{
  "model": "audio embedding model",
  "train_examples": 39062,
  "win_length": 512,
  "embedding_dim": 64,
  "kernel_size": 3,
  "stem": "single",
  "widths": [128],
  "init": "lecun_normal",
  "optimizer": "cautious_adamw",
  "learning_rate": 0.0016,
  "beta2": 0.95,
  "eps": 1e-08,
  "batch_size": 128,
  "lr_schedule": "poly"
}
Rows from block 9 of a small audio embedding model, named by matrix and row number. Each number is 200 + 30 x the weight over its row's rms, rounded and kept within 0 to 999. All counts start at 0.
After each channel's rows are labels from the 100 clips, of 14976, where the channel reaches its highest value: "responds to" is what is common among them. Only what is clearly more common there than usual is listed. The data: babble in 24 made-up languages, each with its own sounds, syllables and stress or tones, from a formant synthesiser. In brackets: how many of the 100, against the usual share in percent.
# c30: last pointwise conv (model.blocks.9.c3.0.weight, 128x128x1), inputs 0-127

c30.123,201,219,237,210,228,152,208,199,223,207,143,226,202,172,158,213,240,199,198,208,182,235,200,244,164,259,166,240,213,187,184,219,163,196,172,225,180,168,131,182,226,168,195,201,224,211,217,171,281,163,174,176,217,187,161,223,200,227,162,157,163,220,167,164,184,210,182,189,242,184,239,181,178,223,209,250,223,148,183,153,208,179,220,228,205,238,188,218,178,203,200,190,230,175,135,173,158,276,145,201,193,203,146,195,179,256,177,161,141,207,197,229,167,185,212,228,180,181,199,215,197,225,209,149,188,192,176,232
responds to: voice: high voice (86 vs 25); prosody: tones (68 vs 29.1)

c30.80,183,265,193,268,232,172,203,268,197,198,196,200,246,256,202,198,199,124,204,249,228,248,275,186,194,252,213,158,187,224,191,185,191,194,227,203,212,199,191,226,233,172,204,169,195,240,209,212,224,237,253,209,191,146,195,206,184,195,229,201,219,180,185,211,169,188,201,154,145,176,169,191,136,159,233,151,210,210,161,186,220,161,221,156,235,173,225,203,195,233,213,234,218,222,254,195,171,238,216,214,230,213,170,211,236,189,202,205,244,227,196,196,189,189,152,219,196,213,142,149,225,191,158,220,231,175,217,202
responds to: voice: deep voice (68 vs 25); prosody: tones (68 vs 29.1)

c30.94,253,189,223,240,185,186,196,238,207,248,201,179,189,222,203,169,178,165,143,190,235,249,161,197,206,182,161,223,209,245,203,213,162,214,203,186,149,252,226,171,201,181,161,197,198,192,200,211,232,206,275,164,212,158,254,203,176,251,211,226,189,219,205,249,169,165,218,167,194,201,190,185,227,243,233,204,190,227,154,207,249,164,172,229,242,171,251,190,211,144,243,251,186,207,201,188,199,181,180,244,206,178,210,265,213,212,234,186,191,242,235,187,193,138,239,160,225,234,162,243,205,217,185,168,158,186,214,177
responds to: voice: deep voice (100 vs 25); prosody: tones (74 vs 29.1)

c30.84,225,222,267,216,175,260,177,237,203,265,197,209,220,173,216,222,203,219,180,182,240,210,218,252,219,180,131,199,231,162,174,206,220,163,218,201,223,197,211,215,230,244,219,193,213,197,215,212,227,196,188,190,163,223,195,201,159,220,180,189,232,156,165,149,137,200,181,169,247,229,177,257,244,218,168,199,253,179,179,168,136,158,194,214,220,209,215,185,239,195,225,180,163,248,188,208,182,222,189,189,261,205,201,238,174,244,204,172,196,210,145,186,214,229,213,199,215,197,182,154,266,159,188,157,202,149,237,231
responds to: voice: child-like voice (100 vs 24.6); prosody: tones (94 vs 29.1)

c30.121,227,215,189,174,209,205,245,246,257,164,280,206,255,171,274,187,192,191,212,235,239,225,178,199,132,203,181,202,190,192,221,191,171,228,183,174,193,204,213,217,264,222,217,200,150,204,233,219,210,222,219,194,234,226,162,209,200,166,218,201,223,168,233,163,204,169,199,181,179,198,218,196,168,217,197,225,204,185,212,195,190,248,245,196,189,153,253,209,211,270,214,176,278,199,191,214,184,210,237,196,205,208,251,215,199,198,198,210,285,198,218,189,195,147,271,239,225,190,204,244,248,194,196,190,152,222,166,207
responds to: prosody: tones (93 vs 29.1); voice: child-like voice (89 vs 24.6)

c30.53,193,203,204,214,223,205,176,192,203,206,195,134,233,244,166,176,171,256,230,211,231,161,149,196,175,216,198,159,208,201,207,193,150,190,206,156,177,160,165,235,156,207,247,194,194,170,164,177,191,170,202,210,220,228,228,223,124,217,189,242,184,196,162,153,178,167,173,169,193,255,131,170,212,250,230,206,192,199,210,198,218,225,215,188,142,184,115,208,217,227,170,246,190,194,163,238,192,195,208,171,174,180,166,162,220,220,200,134,189,184,242,205,185,258,181,208,208,227,202,181,250,215,219,140,207,206,170,181
responds to: voice: deep voice (94 vs 25); thin (high-pass) (35 vs 11.9)

c30.0,173,210,217,137,219,186,230,227,200,209,206,222,203,189,167,182,242,167,161,165,183,178,164,227,171,158,180,240,210,196,218,242,204,217,190,216,168,216,151,170,207,160,254,192,223,165,208,201,236,252,220,194,179,191,185,184,196,205,208,156,197,152,222,190,247,203,218,259,203,156,192,139,224,145,178,189,212,181,168,224,247,191,217,202,219,276,198,222,238,160,211,185,150,253,143,194,199,228,157,208,240,206,241,250,233,230,216,224,221,214,157,195,162,246,230,202,155,218,132,200,180,218,203,202,230,175,188,241
responds to: prosody: tones (92 vs 29.1); voice: low voice (86 vs 25.5); /y/ (36 vs 16.4)

c30.88,234,167,246,183,191,220,211,215,179,186,171,192,154,196,232,224,192,177,209,252,187,179,187,215,152,176,208,273,185,261,250,189,161,134,231,190,182,237,207,218,178,204,226,155,184,185,126,213,179,198,261,164,191,247,182,198,180,226,231,208,181,216,268,217,246,161,209,220,206,254,242,222,230,190,213,195,189,164,209,181,185,271,192,139,210,190,184,200,195,240,181,193,214,191,204,184,214,154,199,252,232,211,208,213,198,243,179,193,182,229,204,241,222,176,209,228,157,286,227,206,211,238,182,200,170,213,198,213
responds to: prosody: tones (96 vs 29.1); voice: low voice (88 vs 25.5)

c30.124,247,178,176,209,211,192,192,193,196,228,231,168,184,234,186,180,215,230,242,236,204,161,193,190,206,186,201,240,189,238,188,233,141,194,194,185,192,218,155,199,187,149,212,128,217,163,206,215,177,196,230,195,244,231,239,232,203,187,224,256,220,201,152,219,194,220,261,194,190,206,199,201,238,226,174,151,240,193,184,229,243,222,199,233,238,173,181,150,198,235,191,240,228,218,226,290,169,240,166,192,218,192,203,167,230,210,191,191,226,196,165,260,220,178,172,156,160,189,279,148,182,162,225,174,177,173,246,191
responds to: voice: deep voice (100 vs 25); prosody: tones (72 vs 29.1)

c30.11,154,209,185,217,210,169,230,222,259,205,224,198,263,222,198,208,199,234,210,197,197,137,197,192,223,182,184,235,221,227,189,243,207,188,249,221,156,170,211,189,186,184,238,185,231,244,187,244,240,198,197,137,219,223,216,228,192,192,118,181,169,201,175,174,243,230,230,180,197,174,184,174,173,217,184,157,187,218,108,168,228,227,234,192,241,224,173,206,195,201,234,218,159,229,174,224,167,243,139,168,231,187,213,179,158,193,135,230,211,216,179,207,181,223,191,183,166,150,236,238,200,174,219,191,214,136,194,191
responds to: prosody: tones (93 vs 29.1); voice: child-like voice (67 vs 24.6)

c30.66,233,248,225,204,215,228,242,245,177,194,218,158,151,227,191,172,189,201,183,197,188,180,196,148,212,186,216,198,269,220,184,209,231,139,191,157,212,174,179,205,167,236,186,209,193,200,195,164,281,207,184,207,204,204,235,200,201,180,231,256,231,182,248,154,238,197,209,284,208,231,208,230,235,214,245,205,205,218,236,204,133,199,176,217,204,246,202,235,207,210,151,196,181,212,168,215,236,171,182,211,205,244,175,203,190,204,189,133,139,197,193,181,195,192,146,195,164,184,263,246,193,156,162,199,160,176,229,202
responds to: voice: high voice (88 vs 25); prosody: tones (84 vs 29.1)

c30.64,203,133,204,225,211,208,177,215,148,174,244,241,205,193,232,223,172,170,190,171,204,255,173,255,195,235,168,236,190,227,281,177,193,230,183,245,207,187,216,185,219,181,180,147,253,172,184,232,145,207,188,162,197,191,198,207,216,203,169,186,167,224,244,187,210,191,235,207,192,190,249,206,205,175,220,184,238,206,236,166,185,177,183,204,175,206,201,158,233,224,279,199,182,238,220,224,232,190,176,195,216,199,201,183,209,178,255,212,239,216,151,230,174,187,177,273,185,152,210,229,157,271,231,183,203,157,235,167
responds to: prosody: tones (87 vs 29.1); voice: low voice (79 vs 25.5)

c30.44,151,212,189,220,219,218,212,170,215,165,226,204,211,190,201,216,235,212,171,187,228,190,187,243,194,136,218,204,208,219,267,189,210,247,208,237,139,194,190,192,250,234,188,240,218,219,210,141,218,144,278,196,178,226,218,188,245,255,229,193,233,142,226,170,181,225,156,232,114,226,164,261,169,144,193,175,177,207,224,208,199,222,197,191,202,187,206,202,170,220,192,198,196,175,204,224,224,232,143,194,218,195,259,184,199,228,221,180,177,193,255,233,193,169,206,202,181,156,246,245,190,219,232,184,211,167,216,191
responds to: voice: low voice (99 vs 25.5); prosody: tones (81 vs 29.1); /y/ (39 vs 16.4)

c30.58,191,188,187,204,237,161,201,224,226,164,203,214,221,252,174,178,203,236,157,221,205,208,206,173,151,264,187,159,202,231,217,191,189,244,170,181,167,215,245,155,206,211,172,229,194,221,218,159,213,175,179,192,229,216,241,208,195,143,209,128,205,189,215,162,196,235,181,174,176,228,167,252,185,177,230,236,136,198,191,211,186,212,177,234,160,258,124,203,219,155,184,222,229,238,242,214,151,185,182,187,213,190,242,253,250,194,175,207,195,158,190,168,182,184,267,237,171,177,160,202,220,207,219,201,217,167,155,173
responds to: voice: child-like voice (100 vs 24.6); prosody: tones (94 vs 29.1)

c30.12,191,149,226,203,219,233,181,197,195,238,168,133,181,221,236,255,228,251,197,168,196,209,195,155,221,186,186,201,225,209,223,205,232,203,194,287,200,167,231,201,198,197,197,222,191,192,158,201,181,215,227,235,213,206,234,194,238,132,215,229,197,206,216,203,191,229,136,221,221,275,206,214,192,233,188,192,232,187,120,178,248,202,199,241,220,203,182,172,142,218,222,216,189,185,162,152,243,198,146,217,154,224,227,220,257,180,188,214,169,199,144,226,236,218,221,181,239,163,197,200,226,234,144,210,207,231,224,203
responds to: voice: deep voice (100 vs 25); prosody: tones (68 vs 29.1)

c30.48,255,198,233,176,229,261,152,196,217,178,201,217,194,197,194,239,233,208,248,243,183,236,159,197,223,146,193,220,231,231,170,198,191,161,221,168,181,241,266,154,215,196,201,194,170,177,223,214,216,181,245,207,205,204,282,259,149,242,216,180,207,150,156,156,223,206,200,226,192,202,181,196,157,186,167,170,157,161,208,228,201,237,156,186,210,240,198,217,125,193,217,223,176,217,215,206,203,199,194,196,196,193,233,245,166,222,212,193,157,194,190,142,255,159,197,156,170,194,193,174,160,190,244,224,236,207,203,196
responds to: prosody: tones (89 vs 29.1); voice: deep voice (58 vs 25)

c30.127,176,213,161,217,204,175,209,196,164,160,174,208,150,160,231,200,186,191,254,231,230,208,264,240,214,208,195,221,261,213,197,212,266,219,207,171,178,194,184,191,232,214,173,188,260,201,224,204,203,202,165,199,161,155,156,218,147,154,192,237,158,278,175,150,216,238,179,193,235,249,205,229,216,130,190,198,224,244,195,206,205,213,231,161,211,170,137,188,202,175,231,174,226,150,174,249,179,218,231,201,197,162,224,221,200,166,183,188,168,199,172,217,163,178,182,237,214,156,224,183,203,223,173,208,205,231,149,223
responds to: voice: high voice (100 vs 25); prosody: tones (89 vs 29.1)

c30.57,234,185,196,179,192,192,222,179,217,120,200,220,224,233,225,173,226,226,212,208,262,167,187,203,210,191,179,220,160,177,187,190,211,213,197,188,184,200,213,201,177,199,203,158,263,228,165,167,182,194,201,194,184,181,211,156,183,163,253,170,134,172,152,121,152,207,232,246,179,193,198,230,164,158,229,143,204,166,215,217,121,179,190,192,149,196,230,189,189,143,181,164,220,178,166,236,170,242,255,193,238,204,257,188,173,179,239,158,214,167,213,207,243,201,155,188,207,212,183,195,194,244,221,187,205,180,179,226
responds to: voice: child-like voice (100 vs 24.6); prosody: tones (96 vs 29.1); /w/ (35 vs 16.4)

c30.85,195,186,176,193,247,256,202,195,248,206,189,199,232,225,222,212,175,219,197,239,196,267,164,173,183,228,239,146,200,193,195,264,204,235,159,194,206,154,195,246,246,265,177,174,159,217,230,212,249,160,176,211,203,204,218,247,224,204,200,200,189,182,246,189,190,194,186,218,195,271,158,180,220,179,179,204,197,161,178,192,185,197,203,150,253,219,180,239,175,176,187,169,161,197,213,203,188,149,135,247,168,184,217,197,172,207,215,202,125,193,223,217,246,212,189,222,238,178,175,252,242,170,214,207,257,176,222,190
responds to: prosody: tones (95 vs 29.1); voice: child-like voice (84 vs 24.6)

c30.18,208,205,201,194,172,260,234,152,182,151,135,141,194,203,221,182,224,187,220,211,220,243,165,169,212,187,226,153,223,200,233,161,176,155,211,190,191,217,234,196,207,221,182,213,171,189,241,191,219,185,212,246,249,231,212,192,217,211,244,246,178,220,178,231,265,215,198,197,223,243,195,183,242,253,273,157,208,178,134,179,165,228,211,198,183,192,214,215,183,204,191,240,248,249,176,190,209,236,204,212,246,249,137,241,218,141,201,194,178,209,218,200,224,148,239,242,159,226,199,216,177,213,224,178,194,182,226,208
responds to: voice: deep voice (100 vs 25); prosody: tones (65 vs 29.1)

c30.109,218,197,207,183,169,255,217,211,168,190,269,256,165,198,206,178,212,230,220,218,226,152,186,200,241,164,208,195,251,191,272,208,269,227,228,177,249,227,220,197,211,204,217,168,217,210,163,226,164,163,246,176,150,186,148,234,233,218,182,197,156,195,205,195,198,161,205,169,252,240,176,198,199,237,187,200,239,194,163,164,171,160,244,200,134,153,198,186,229,155,182,211,196,179,219,254,164,198,218,191,220,221,212,212,225,194,203,200,181,189,220,219,174,211,216,206,215,205,264,239,240,217,202,193,204,232,114,189
responds to: prosody: tones (89 vs 29.1); voice: child-like voice (77 vs 24.6)

c30.34,220,205,267,154,179,231,237,195,213,198,207,169,195,211,190,180,208,198,195,172,159,260,161,170,203,201,248,219,203,244,242,231,230,189,221,209,232,228,202,209,189,216,215,187,183,249,107,210,192,201,202,209,222,152,171,187,161,196,192,218,163,201,289,148,144,233,195,205,215,172,147,213,131,202,169,172,235,216,176,225,230,239,270,242,220,198,218,178,200,225,257,234,219,200,147,182,217,184,184,213,165,258,189,194,170,208,215,214,208,230,201,242,170,183,186,237,211,192,252,186,219,198,206,187,204,180,165,206
responds to: prosody: tones (91 vs 29.1); voice: low voice (89 vs 25.5); /y/ (39 vs 16.4)

c30.30,263,235,211,193,229,186,208,222,192,216,235,146,236,212,230,207,205,212,199,200,230,218,206,220,218,160,224,206,228,225,169,199,165,196,213,207,265,194,174,233,203,177,213,215,170,143,227,189,220,270,214,210,197,185,276,153,248,154,219,176,227,168,180,180,189,281,207,250,185,208,196,202,236,239,261,192,183,157,137,197,206,198,193,170,224,179,211,221,182,237,209,142,161,179,224,208,219,199,216,142,157,214,200,186,251,201,221,201,196,231,186,228,194,229,171,210,230,232,246,209,219,196,178,278,194,155,184,214
responds to: voice: deep voice (99 vs 25); prosody: tones (65 vs 29.1)

c30.103,232,203,175,226,204,165,181,133,216,232,151,219,210,243,180,194,199,192,203,241,228,195,209,210,267,243,250,224,228,215,149,163,220,196,217,208,220,241,176,204,205,202,182,261,212,151,210,246,197,224,207,183,237,200,157,188,210,202,195,191,235,270,173,170,204,185,166,230,174,177,152,247,196,169,130,177,206,186,167,215,192,133,195,164,192,188,208,239,181,128,220,171,179,165,193,242,170,230,195,180,171,200,192,230,254,200,222,210,173,151,217,209,239,202,223,172,221,187,237,248,249,172,215,184,158,177,192,222
responds to: voice: high voice (100 vs 25); prosody: tones (87 vs 29.1)

c30.17,187,180,198,184,217,164,204,206,189,200,177,195,210,265,246,189,186,192,133,188,186,200,172,169,177,247,202,172,231,209,212,192,234,219,196,205,191,144,203,167,214,143,193,179,195,199,170,211,242,207,194,218,192,121,212,222,234,138,215,151,229,193,193,181,177,249,213,163,182,151,159,171,207,163,175,159,223,162,183,212,201,169,180,186,193,236,201,221,184,148,211,211,261,227,210,189,241,187,176,220,180,212,213,165,224,174,144,233,212,212,224,198,254,122,215,279,170,231,156,233,207,237,164,171,218,245,223,196
responds to: voice: deep voice (100 vs 25)

c30.56,247,207,161,163,153,235,123,211,199,172,174,162,216,239,179,204,205,262,197,214,175,222,194,197,219,218,239,191,181,227,200,158,231,265,227,173,211,187,223,165,196,212,182,170,134,241,182,188,209,166,261,183,252,198,177,169,194,199,208,210,250,224,184,241,157,153,210,204,200,245,164,252,233,184,186,178,217,188,231,193,242,163,228,162,182,203,190,185,225,187,188,210,209,236,202,168,262,141,179,192,221,150,245,212,264,215,156,189,212,178,209,208,198,200,213,203,186,216,220,179,203,163,150,146,197,185,163,230
responds to: voice: deep voice (93 vs 25); prosody: tones (74 vs 29.1)

c30.28,205,184,273,219,170,230,216,181,182,260,189,195,240,177,222,158,254,204,238,199,210,149,180,184,193,235,222,192,194,142,247,244,165,219,181,217,241,216,178,164,269,212,194,171,197,189,209,188,167,224,198,279,238,177,174,123,179,155,200,157,169,220,241,224,177,208,202,196,191,218,230,200,222,168,205,191,238,214,187,182,186,224,190,157,195,251,171,163,232,210,197,175,229,242,223,206,156,227,236,195,223,230,219,242,190,204,208,192,292,180,191,199,200,237,190,236,201,194,199,203,171,212,147,207,241,227,185,177
responds to: prosody: tones (94 vs 29.1); voice: child-like voice (80 vs 24.6)

c30.7,233,288,199,196,172,212,152,204,169,191,155,188,209,184,228,182,203,214,185,263,165,243,181,169,218,217,192,168,244,268,181,196,175,187,160,183,219,174,191,157,174,237,180,169,207,165,239,224,263,182,228,206,177,191,248,221,216,169,243,186,172,228,169,192,221,237,225,177,287,153,217,126,188,219,187,207,226,216,256,188,207,173,222,165,176,171,195,178,213,182,205,171,173,181,231,231,230,185,242,210,158,177,221,218,219,155,210,230,181,189,232,178,212,250,194,163,174,194,206,153,207,192,235,174,163,212,201,202
responds to: voice: deep voice (100 vs 25); prosody: tones (68 vs 29.1)

c30.110,288,182,153,213,216,228,217,151,278,263,223,191,182,232,219,254,220,211,210,220,191,199,201,234,204,168,234,195,221,228,210,275,209,218,208,217,201,191,217,236,199,235,182,201,221,191,226,178,225,204,217,200,233,210,205,248,200,180,188,196,192,144,181,180,236,250,155,197,210,204,215,211,209,183,215,134,219,211,212,193,105,152,245,205,205,147,204,239,203,211,176,232,197,180,179,212,203,167,162,175,155,193,227,226,170,226,234,255,194,188,166,214,201,201,183,186,194,217,221,236,195,246,244,159,193,189,205,131
responds to: voice: low voice (95 vs 25.5); prosody: tones (83 vs 29.1)

c30.76,167,154,177,152,208,220,204,220,196,238,231,221,217,152,212,175,205,140,234,181,147,225,206,257,206,217,194,163,217,239,151,205,185,239,185,200,244,202,268,181,254,230,198,171,147,191,219,236,212,205,237,230,170,185,173,204,190,264,253,195,193,272,214,176,162,209,206,193,221,159,178,188,206,195,168,226,231,169,220,180,167,250,257,190,166,229,185,196,210,143,184,217,200,231,218,209,195,239,195,232,183,161,154,186,172,196,229,240,166,205,177,217,137,151,239,181,181,158,200,237,183,211,204,213,230,183,196,187
responds to: voice: low voice (85 vs 25.5); prosody: tones (83 vs 29.1); /y/ (37 vs 16.4)

c30.31,151,159,135,183,215,201,237,193,206,188,187,209,145,268,219,200,273,190,272,171,188,210,159,186,172,168,218,184,226,180,238,218,212,209,182,117,181,223,193,210,181,187,213,217,200,232,144,208,210,193,192,197,156,219,250,229,193,190,194,153,235,188,197,233,183,208,174,181,180,201,172,212,253,235,213,158,233,216,266,215,223,223,204,160,193,169,231,150,213,239,210,183,235,205,224,160,175,245,231,264,207,260,215,207,189,205,195,243,223,159,230,198,198,217,189,191,207,218,192,168,250,228,184,201,205,180,142,211
responds to: voice: low voice (95 vs 25.5); prosody: tones (90 vs 29.1)

c30.3,173,217,258,216,254,234,213,198,239,234,221,149,258,167,217,227,223,171,230,182,202,203,242,228,177,159,200,175,206,276,163,220,174,196,257,168,171,218,249,204,211,187,181,214,222,153,187,240,146,204,195,207,286,210,209,162,193,210,200,143,170,201,224,203,209,195,222,188,215,233,184,202,246,215,219,177,215,240,180,237,185,205,222,173,210,232,201,167,186,185,214,198,210,202,236,232,261,226,215,176,199,172,226,200,138,145,198,208,145,194,184,183,244,174,247,203,157,167,205,197,171,243,207,230,139,177,191,184
responds to: voice: low voice (92 vs 25.5); prosody: tones (86 vs 29.1); /y/ (38 vs 16.4)

c30.115,194,182,211,194,207,157,169,181,209,197,225,208,215,244,224,218,193,181,250,241,195,213,217,265,236,211,186,220,229,118,156,223,207,198,222,202,148,232,196,179,153,154,211,154,255,224,141,214,232,200,196,189,206,152,221,244,169,207,183,230,250,205,223,210,218,237,166,164,190,226,135,224,112,215,193,193,183,153,199,200,181,179,204,228,168,262,177,205,180,153,173,159,219,225,208,209,156,182,194,162,198,186,178,213,241,208,228,148,185,165,198,195,261,196,207,221,241,182,177,212,224,209,213,228,233,231,239,193
responds to: voice: high voice (100 vs 25); prosody: tones (83 vs 29.1); /w/ (36 vs 16.4)

c30.117,189,244,182,253,175,233,236,190,172,175,238,164,199,214,136,185,232,200,178,202,177,209,201,179,243,239,196,173,230,176,174,157,203,238,209,114,211,192,220,187,225,235,209,204,201,227,217,197,177,252,231,250,213,223,221,183,204,200,239,184,188,213,254,204,206,192,141,179,233,198,205,224,140,243,235,209,186,230,196,171,200,189,167,147,211,161,224,262,161,230,203,241,173,177,247,234,152,215,228,200,237,191,232,187,233,198,238,243,154,151,200,227,200,218,176,232,144,201,193,193,187,213,250,178,159,207,150,184
responds to: voice: deep voice (99 vs 25); prosody: tones (61 vs 29.1)

c30.93,191,199,271,186,213,178,154,245,237,199,257,216,173,208,210,190,214,226,120,146,178,168,230,229,224,149,193,178,161,207,158,172,268,175,213,228,203,168,180,218,232,223,191,238,176,179,177,190,181,204,237,215,222,188,150,204,201,207,195,256,167,270,212,183,242,177,237,207,258,164,215,175,208,200,187,192,205,224,202,198,202,212,186,241,144,266,201,152,185,255,210,176,233,222,205,208,205,220,192,190,169,179,203,218,233,234,218,241,148,203,167,178,264,228,225,158,172,214,198,194,193,188,209,195,243,220,235,210
responds to: voice: child-like voice (100 vs 24.6); prosody: tones (96 vs 29.1)

c30.112,190,248,235,147,177,269,228,196,217,211,183,171,95,217,208,221,225,228,191,185,159,206,163,232,258,245,222,227,200,207,148,192,154,205,178,226,178,274,222,201,215,202,217,185,228,209,188,213,205,193,217,217,208,184,208,254,209,195,244,233,226,223,173,196,197,211,178,168,208,213,224,171,172,275,245,168,187,195,213,221,183,218,187,216,217,239,162,187,208,205,206,196,163,145,233,242,173,179,227,196,180,197,182,202,143,245,220,166,186,145,147,175,173,203,200,170,163,173,189,195,139,216,194,197,184,179,192,253
responds to: voice: high voice (100 vs 25)

c30.79,207,209,169,220,206,246,177,176,237,182,267,183,222,217,185,211,252,272,248,149,181,207,182,157,188,223,195,214,222,179,238,223,172,225,205,210,211,215,222,203,195,199,191,194,211,188,217,199,225,184,238,235,184,212,170,209,163,225,235,205,204,200,184,203,236,210,216,192,214,148,146,244,225,169,170,200,218,248,133,203,174,181,245,150,238,250,196,170,186,164,225,149,193,173,186,215,245,225,226,213,225,182,253,263,216,202,286,244,165,237,164,226,213,172,175,208,197,205,183,199,188,230,134,226,251,199,211,223
responds to: prosody: tones (96 vs 29.1); voice: child-like voice (82 vs 24.6)

c30.101,204,187,233,203,235,173,194,219,194,229,143,179,173,235,165,232,196,172,254,178,227,162,222,224,219,179,220,219,156,178,226,231,213,218,218,186,153,259,245,213,179,176,196,238,236,219,203,175,209,175,195,158,184,155,208,163,208,195,192,185,149,206,223,181,209,215,190,214,225,192,143,231,214,203,185,285,276,233,226,212,149,202,211,227,206,206,257,205,175,192,223,205,265,281,215,216,210,194,185,194,208,208,262,227,186,198,160,229,181,255,139,196,259,197,202,239,195,215,210,184,239,182,199,173,196,178,237,226
responds to: voice: low voice (94 vs 25.5); prosody: tones (89 vs 29.1)

c30.50,207,233,189,182,249,222,223,214,211,216,201,242,186,176,177,223,237,258,273,236,201,190,185,208,158,164,184,213,223,165,272,197,211,171,237,255,208,219,246,222,169,169,191,174,181,267,186,193,206,184,122,189,163,167,177,219,253,167,177,218,181,191,201,191,251,182,190,238,211,178,208,197,211,175,191,197,207,202,239,221,157,168,204,184,199,181,222,187,186,185,201,156,189,172,188,152,229,250,269,154,205,154,177,192,230,180,162,217,174,197,185,184,188,163,178,191,181,240,155,243,274,193,138,197,185,192,215,215
responds to: voice: low voice (95 vs 25.5); prosody: tones (85 vs 29.1)

c30.6,220,185,170,163,250,228,178,202,214,163,216,225,223,235,255,128,199,187,187,211,208,183,212,189,162,212,169,197,209,258,201,201,225,167,233,171,224,223,133,186,208,211,188,178,217,188,165,136,221,246,219,197,163,184,184,177,201,209,139,163,197,241,136,197,221,181,202,150,249,242,180,173,189,218,162,248,193,177,182,243,191,201,227,130,202,237,203,208,244,155,226,195,196,219,222,229,165,201,210,181,209,240,271,222,198,159,211,172,228,185,210,190,189,183,203,231,171,148,232,243,176,189,241,232,245,184,234,220
responds to: voice: child-like voice (100 vs 24.6); prosody: tones (95 vs 29.1)

c30.54,207,166,214,202,241,200,241,227,207,213,187,175,228,195,192,169,253,191,197,166,224,152,214,247,170,257,181,223,246,251,197,148,245,190,195,181,166,237,206,185,241,176,176,156,164,170,239,163,212,210,144,180,242,146,184,248,205,260,236,186,202,186,204,209,167,141,208,187,262,229,200,221,208,194,186,208,247,213,249,215,225,243,200,191,234,221,195,238,198,201,234,242,236,216,171,161,245,145,213,185,175,222,253,205,221,162,209,150,246,165,196,214,188,234,197,158,208,207,198,206,192,199,181,230,221,196,175,144
responds to: voice: low voice (97 vs 25.5); prosody: tones (84 vs 29.1); /y/ (38 vs 16.4)

c30.24,216,219,210,170,147,226,215,230,158,176,263,185,215,205,212,181,214,185,264,181,186,178,223,200,222,186,144,165,233,181,254,252,202,233,223,199,212,189,195,144,170,266,196,180,174,219,236,228,163,170,161,193,203,198,182,212,210,204,229,193,185,228,223,192,213,220,214,204,198,187,261,236,243,252,146,208,125,202,158,207,169,196,210,219,187,235,217,178,146,233,166,227,213,166,169,177,230,235,219,249,175,190,275,201,153,175,177,189,204,152,206,170,161,203,219,170,150,222,152,215,229,210,209,193,175,225,214,220
responds to: prosody: tones (92 vs 29.1); voice: child-like voice (74 vs 24.6)

c30.122,229,183,171,200,191,225,208,203,215,186,176,259,158,220,196,195,204,207,168,199,215,183,266,221,222,192,211,194,223,224,161,216,233,209,183,202,224,199,168,177,218,205,145,274,266,243,172,202,153,189,240,155,163,195,195,164,229,214,238,196,175,243,162,225,206,172,218,163,164,153,251,208,145,164,229,140,240,193,175,188,149,213,213,214,160,215,199,174,189,216,224,222,187,220,165,189,211,175,215,226,173,171,183,207,241,249,243,190,175,186,200,220,213,218,272,207,187,153,224,208,202,178,248,265,175,257,194,237
responds to: prosody: tones (95 vs 29.1); voice: child-like voice (60 vs 24.6)

c30.118,138,180,212,134,216,227,225,221,199,183,202,177,243,237,186,205,232,188,214,211,189,226,183,117,199,216,198,165,227,204,263,229,155,220,203,181,217,207,224,211,167,202,191,238,217,234,185,172,221,182,218,183,198,174,145,217,248,198,188,234,153,240,259,160,193,164,229,220,186,193,202,232,172,197,240,263,199,148,245,189,157,178,250,151,157,231,243,206,161,162,181,195,202,187,194,183,238,204,192,187,206,210,176,222,198,218,195,232,218,205,206,203,177,153,176,135,281,207,192,215,216,183,170,213,146,232,163,201
responds to: voice: low voice (94 vs 25.5); prosody: tones (82 vs 29.1); /y/ (37 vs 16.4)

c30.61,266,153,229,183,214,192,215,196,199,237,196,191,211,207,229,182,178,228,196,186,178,167,177,185,200,203,221,235,152,208,223,215,243,208,157,220,144,182,241,210,198,203,150,201,178,241,240,169,148,152,183,179,168,114,206,201,269,211,207,148,223,249,200,154,225,177,135,219,181,226,219,209,182,201,191,171,240,184,236,176,235,199,248,220,210,248,196,178,196,218,254,236,262,190,196,159,253,211,168,195,206,214,238,222,238,173,211,231,209,158,229,219,173,213,179,226,206,230,154,219,179,161,227,197,191,246,207,208
responds to: voice: low voice (97 vs 25.5); prosody: tones (84 vs 29.1); /y/ (38 vs 16.4)

c30.82,205,246,188,222,204,174,223,222,221,146,233,185,233,228,179,207,178,182,166,227,186,250,254,194,219,224,137,214,164,274,226,238,174,236,204,181,167,195,221,172,179,209,182,181,174,161,197,270,237,232,166,214,241,179,191,195,234,243,217,240,250,219,188,222,184,190,208,175,219,242,120,159,180,232,173,203,209,171,138,166,190,230,224,228,203,241,232,220,176,179,193,152,227,166,240,181,189,183,189,172,163,209,213,188,257,205,192,212,198,223,179,200,144,202,217,240,202,169,206,240,156,149,181,195,231,205,180,210
responds to: voice: deep voice (80 vs 25); prosody: tones (77 vs 29.1)

c30.46,215,204,205,203,234,170,211,220,215,153,246,161,203,184,222,212,207,235,203,179,173,245,188,186,129,194,212,209,210,213,255,163,149,249,162,223,142,227,228,198,212,198,146,189,157,269,210,215,224,221,230,222,217,185,211,219,192,154,200,152,152,206,172,167,198,206,217,175,281,194,153,202,238,204,220,211,219,218,227,173,196,223,202,122,199,245,209,227,215,232,177,207,205,167,193,177,209,213,158,158,153,195,189,259,199,242,208,241,190,191,240,213,256,222,214,199,157,154,188,224,206,185,187,259,227,180,229,177
responds to: prosody: tones (96 vs 29.1); voice: low voice (68 vs 25.5)